config.yaml
arch: "resnet_bottleneck"
model: "image embedding model"
dataset: "made-up ball-and-stick molecule models"
train_examples: 195000
image_size: 64
crop_scale_min: 0.8
horizontal_flip: true
targets: ["balls"]
num_classes: 10
embedding_dim: 192
norm: "groupnorm"
hidden_act: "relu"
weight_standardization: false
depths: [2, 4, 2]
kernel_size: 3
stem: "deep"
avg_pool_shortcut: false
widths: [256, 512, 1024]
am_softmax_margin: 0.2
am_softmax_scale: 16
init: "xavier_uniform"
residual_init: "none"
optimizer: "muon"
muon_scale: "match_rms_adamw"
learning_rate: 0.0031
momentum: 0.9
nesterov: true
orthogonalizer: "newton_schulz_5"
adamw_lr_other_params: 0.0014
max_grad_norm: 3.0
cautious_weight_decay: true
max_steps: 9900
batch_size: 256
epochs: 13.0
lr_schedule: "linear"
final_lr_fraction: 0.01
warmup_steps: 990
weight_decay: 0.07
adamw_weight_decay_other_params: 0.01
Rows from block 2 of a small image embedding model, named by matrix and row number. Rows with one number belong to one channel. Each number is 500 + 25 x the weight over its row's rms, rounded and kept within 0 to 999. All counts start at 0. Numbers have three digits each.
After each channel's rows are labels from the 100 images, of 14848, where the channel reaches its highest value: "lies over" is the class under the peak; "responds to" is what is common among them. Only what is clearly more common there than usual is listed. The data: made-up ball-and-stick molecule models.
# convs1: 3x3 conv, stride 2 (model.blocks.2.convs.1.weight, 128x128x3x3, each kernel summed), inputs 0-127
# convs2: expand pointwise conv (model.blocks.2.convs.2.weight, 512x128x1x1, transposed), outputs 0-127

convs1.54:491494489521456467486518508482498479470525475506467481487481499507452479493510517502499513505489494496530514480476472462498523492476510486520504530510514515570508516506513535469542501486526518549467517489529510459483493546515523502467502503483463462448526496454496439476448534484489533520489521466500496500486490570502507463500509475494508537537502474480515522479527514474480454534506
convs2.54:455474497492493526563471521504461500531501469575449537499522517524499474518523496502462484496462507493527515508531484524454461420511510466481491511479498515502535495486498462483499507493504533481483533488512457457521458498518547466501481493542535548473518524546525481485483495528471492496540511507521503510492520530489518518458475509508492494486479509498453459522566488496475500478528
lies over: grey ball
responds to: branched; space-filling; balls: twelve

convs1.40:498474532551491526500505479486498486513484505500458457529497479495518467508485552492531495516456494505478492501493448507524520475467470482532505498522495502523518541490560610543512563475511540484479489495477480482507499505512481495474524511506527503516541488490527495455510493512525473541516501498517505488481498466497496536517482522481490539540515483496495504523487522474477478476485
convs2.40:437503482516496495503487489494552488456479514469492542512550486482476487494497489518445520516510442514470485488479536512516544526511506487485503514497497511543513498449487523518439500512517508506507517490510512461525502502573451458506511488529521489524500505466535500497499494478512491484543510461475514557515466491450470478472464507491490475468495484486514486542494531482501524532524
lies over: grey ball
responds to: balls: three

convs1.50:491491510514532538544492515548497507528451528498529499526479482507502535522511500501526508488513525523534518481474505551497527513506498514531503476457475446477468563551503521490469481454474454490515508524488480489497503492532529501531557466497500453496505516482504524444504513467505498542489518475514477512494493475508494515488492555483501506533464506532562500524490505477506485488499
convs2.50:544477497502475498493505517475482514481517463453549534512479492519481482505496461485495498557510561484502485507451522509506501500480511506491496484524489509476452480504507495521504461501499434484515520457478503530480489487505428511487497489509538492499540503496474509506494521476500550503482539489486466515526501429493444490497526458457498525494546478482523488498467512495555509487446
lies over: white ball
responds to: dark backdrop; balls: three; balls: four

convs1.95:494474497506487496508498499503499505524452494510485521496483496507524473492502449502446494508484493516488487495489506502485497497423482452475500502529494511535501509557516494525517549547502537458516482528487525546496504483494529499488487483579531507473526477516523545498506481499471479538475506428504507492499491469494503520522512462489491447486447481509473512460463511468492497481508
convs2.95:536463484491502492457545475472470533515470517537484418506475512472487513470510443498523512541502542491483476507490549501573498504486447519536491484516482518515463471471494470501560508501491549516514435502444537494484516496548505506497514508490538493536462524519515501509476501494438567497504508536484495468523495519457571515496474496494505524496544518498506493469508491522526522529511
lies over: grey ball
responds to: space-filling; balls: four; balls: five

convs1.7:485551498457523487492502501488498493507524501498445489502477491504527516512500496502507512509487508474513442489497491508528489493525517501515500492481526528529461535528499452490487569443506506509514504497516507524496498451503497500493503465487516496518523489468544458514472555490512496471493448448468479486488502506500476479466469450505527517510486523557499553491500509452445542472492
convs2.7:500508465482482516550499499493575529532452492476547522506528482515461532497476501524502496509524543498541488541507523526496523525447501492473464511441491468508472524466472527499506466517501452523550501492502509492501512487528526514489511523489529461463498493538507509499495483473498520508441496485463470425500554493559560506532500472499507519479504515461497508466514503520483498495500
lies over: white ball
responds to: dark backdrop; space-filling; balls: twelve; balls: eleven

convs1.33:501494507533501456509506497518497469477521494499442481488457505499538483499489497499482489493480494529488487483520486522492512484477476483476499503523496535499470554489557525537536535500531522481516487506501512530503495527488503489508492505521532447501554527499556474515500493516520507490497527528470507477505515462495502485440473495495496546488500550530488512505464492483516578424467
convs2.33:482490516493500518530502497481536511526477505510538527512504489522520545471512485524488485534508504510514506457474552530519490577466486487541507504528500492548510506475481515482512483526531482474522484557532560495470505508557476547522513508538521482486484535504499486505521526490474582503497519519517484519507496561501490498517502488493476546507483507532562542494517467495484518523498
lies over: white ball
responds to: balls: three

convs1.36:502494488569499498523502469513499498483449491493499510481540489498528492485496530499505511470425470538537518491463491492507504477442530481468497547505502490486506527481479575486515498506536511492481476484517458487481500510476493489518495528470535488499545555518516452486514513539529518442485506491474538500507492489500502475478511516482526522488484506504504527552470494513528459521500
convs2.36:497475480503509515559518511483488488486529560531530480553502513503517493504527494496536495467532548528497510512487511505501573487495502495501556518521524499560504524473482466485511478508518549474486492474480566545491512505471504512522498538512545476493495457483515492474520516490517511505505524476513503587488445549522510469542510528467527522463541504461520508555475460510489476508523
lies over: white ball
responds to: balls: three; balls and sticks

convs1.70:501480507498489479495501504493490500449527503502474504546475491502495520527501478503565503493523485509474529483492502468481490488512489509490505506474510487487562518564526503491512478462464489501507515486504514461488500472520484499509501512453493517540480469501496444468585501510521470473515538546511531506504517417495502477466517471481499495534533467488510519490475523465534487536485
convs2.70:487528572497509487501497535477481511569524492495472476500476501515509502515445503518514520502489481472530518495506529490507469473491503523514546502483534482536456492513539498525515520441505509536494543497509493532501461492472541500492521501494481530461487486504506508454500541511493493502486505477450485503487499451512471458496493521572482473484514498508538479496529505500508438508541
lies over: stick
responds to: dark backdrop; small balls on sticks; balls: four

convs1.76:493486498496512528485507486497501519497493497501495512556488490492494513471477496502468512483471487511511490512489475517493497517505497475488493478526497482474503584528491550497464487522420502504523513480490475519510493474481485503543546499462524485539504490520480468493575498470503489503491531501557491488490493456498516513478490492506530495554511520530555493495512488495442449437520
convs2.76:554470560474507488539508476504404475522486500482468552478490483486538518502520472529480496497480477538447507484508511468475521528492522583484509506498527495507522533504510478509481508536494464516574508509528524533501533505474492528519490529533464496517507491473483505512480528456511491519517510499528487549525501472519485497526529486541476494442500499534482518502510502485533507490532
lies over: stick
responds to: dark backdrop; small balls on sticks; balls: four; balls: three

convs1.93:493521489519487494504525508496496482460453480499520510504482492505497488459496492492501545485535530500508506483492503506507541444489525475516503522529537505536503517544503469560510535520463554472501514521504447485513505540482474496464475483486481551475533532474498515505493522551512489501517512508474486492496489518496522484506479496503535523494490421475481486490513502499417463458509
convs2.93:461462520487486490505536491527499456533560520490532501501519456486532504494545514434516487508476456511513482484474531527512518498497479527523482491515478469485450502510476531489477484496493468487515488524516484476481492516464518495499476489530482475475487494470527478521477516452467512510535492528527518483474529523511511483522491487438515494507574472538511476521485469497513498497519
lies over: grey ball
responds to: balls: twelve; balls: eleven

convs1.108:491489475518473495522476500481503522493454496497492495464474497502488463507466478497478514479533489552531474524531528514495477501468463483478495505515501560507507568510554540504497516509482548491495441517497471518495498477482497499480509468528503491503545523486479533519560494474504493492495493467477532500495493468498495526495505466508501495470435507523520513472468534478471434468517
convs2.108:478480536512506496543514505501535521554518478549527524547543523508520481482513469474485517499507522497525481459495515501495519539510484530546504490521499489514538517507495517523476500479484508489494515519492533475486485504490521482553552511479456521543558510450496507502467536500482567480474515478554522545499528461517515508532533513525503504490511497478489496511529514500471482472514
lies over: stick
responds to: balls: four

convs1.102:509508477507484518468519509521504498510534523504463491528463496503487514467506461500524507486533481469488524471501495521510517500448503458516499478494512443488556532529502512488471493486507472481488498465521501496507498462468522509558544526493488503531491463472484473479526515484486473524518439488519462482496512478508533561471511480489509510539511514569514484455517491512535523458462
convs2.102:446515470507496519548506531487480465565523476470497496576516491493520502484549480462482512511487496492519506494499532478485527453465517476484524483526501496498505502524469511470546542547517500474488514524532528459506530505503469544486511485504505541525560485539493495455502512518492490488516493506509498478516540520518561498491535535582509525491469505480569508490538468523475513507512
lies over: stick
responds to: dark backdrop; balls and sticks; balls: four; balls: three

convs1.23:489474482506451502456487490492496489493452492497465502548460514507465519493501485509479481511516496470488487478494471490500485467493484441488500502517498489520499523521519505497504504514505499482499478508475537492480497501501492504529530493481505501551489476526474446440571493502479506463480478573546491509507503439494527541514505511480487502510488474529552460472498523432506536496511
convs2.23:492460536524512489437461475497543500504494491437504447539458488509460516475493530481504506488506501488479490463537545507491494489499507565500549488531471513444520495487444496457499511504445484504505542520451541515520517501470457491491480500511494489527519487561522494503521466505453508497521488511481492438543466537517458498474520499523467509509518512497506494531519476518500509531518
lies over: stick
responds to: dark backdrop; balls: four; balls: five

convs1.87:499493503495487498511475454530497511483586488492530505518472489507442497491504428503482486504575480499440535528493487507485476526520481542531498500555489486509491500456523459503505465490533494510497494518500474502503504450471524504518479495513455499506496510497541507492506506474487527460482529518489482517496507456487512495485469449509504495524473502501566494480479500480510482513484
convs2.87:506480447512497490510466535544475497442519526450490563552505525480463522521520498499478513486494476509483500477512515498505500456467502440494525502507489485494457547508483464476447482469548550534528465478489487516519518483499521479511519499490485512481465475448484476480475474475466512506476498470539481524533529464442434521513486496529510534485468497516525515478494513508494530488516
lies over: white ball
responds to: space-filling

convs1.60:505470523536499541528502510501494519536483502497502540541475474511488512516506516500530514487492467457543493504504471542526476530497476470503501498454503450537490483534561509520514483506509452526501475531504519488491502511502507506519520456477493511549500500496530482509573495518509489519504555528512520503512495473510482512502485514474541470559520555516547493475496525504509484535456
convs2.60:529537562495484501534496485485477539540492491465483435507520484526565516537514476527518495483527498482529478517490422508500468505486501511477518506513481504518470505526508572540443522475484506479490501516504483501502496511489501495492451505486500498421517475483441499457483513515490525514512512535513499442537482477477438469477465522511484486475506486516532455522514507492481552479489
lies over: white ball; stick
responds to: dark backdrop; balls: three

convs1.48:469495513465511532509475495502499487482533518496522484507473512514444502479500479518517484494516495493510505534480470472492521457550513515511500497515482481517542543530490540496520457537495507498506523455499459462484505487492491492547536532506505528522479523531517532459543508509511510534462535567486504481506489438508493513479514519504496502516482455508496504500434506483500433475473
convs2.48:503481510487501508469558537455500534454492483515529536521552449515394496499461462460517508499490501518493482487526546513467461484486495476485496502460496477488520513494507497511501465481541502529496492502462505488490474491508442464495544526553521514493471496486484497517490504487449487495495492486530470511511466454439505522483518468520486519475475499470519509494456480495470486480449
lies over: white ball
responds to: balls: three

convs1.88:490493481495497481513533519542505477528484499498501496509507498509508490479500535487462505505531502490510517497493461513486512488420537512495501542524533487515497534502513479488506534507500545511516521455517462513494499460460529499497502511480484521474500542485536494539482506500517536504504478503452513488491495521487549479460493480504514468526463437497487530467414483528513441492455
convs2.88:458492461497487482510495508538505510550510498553502478514460550532577471466467475496500491554489529512510514439528497487501510501499497517491504507568507522493497511502532574500460545471476467507517478449554487491500498517541505495493477490525515512518513491462519494491477504500508438514554493511487516523462481478501456499522495531522464499472492514559472523481475506514517493499479
lies over: white ball
responds to: space-filling; balls: twelve

convs1.80:503514466526458486514473490495501471482512505500481504481450490510524504507496439499521519478446463475504480500475501476501488494481492504507499523500527485563466497519531468514529536521579514519498499535495490461488506530525526499517525486525502475499495478504495496450482465523501481443497470532465482508507508482500508552508472508515509537489508509527497498531500514432541553523466
convs2.80:517471500472500508536529548506513495539522500493453429537532496496535502479498476473538494518499510520492512459484486471523541484472488601464506510531496500523511534511486487503489522512487521497524502507516487548516501485476507488490527494507548452519490535542497482492532459516526510506499518479545487477528537485494498509514536499520516466489547487453469520494479570495503494505452
lies over: grey ball
responds to: space-filling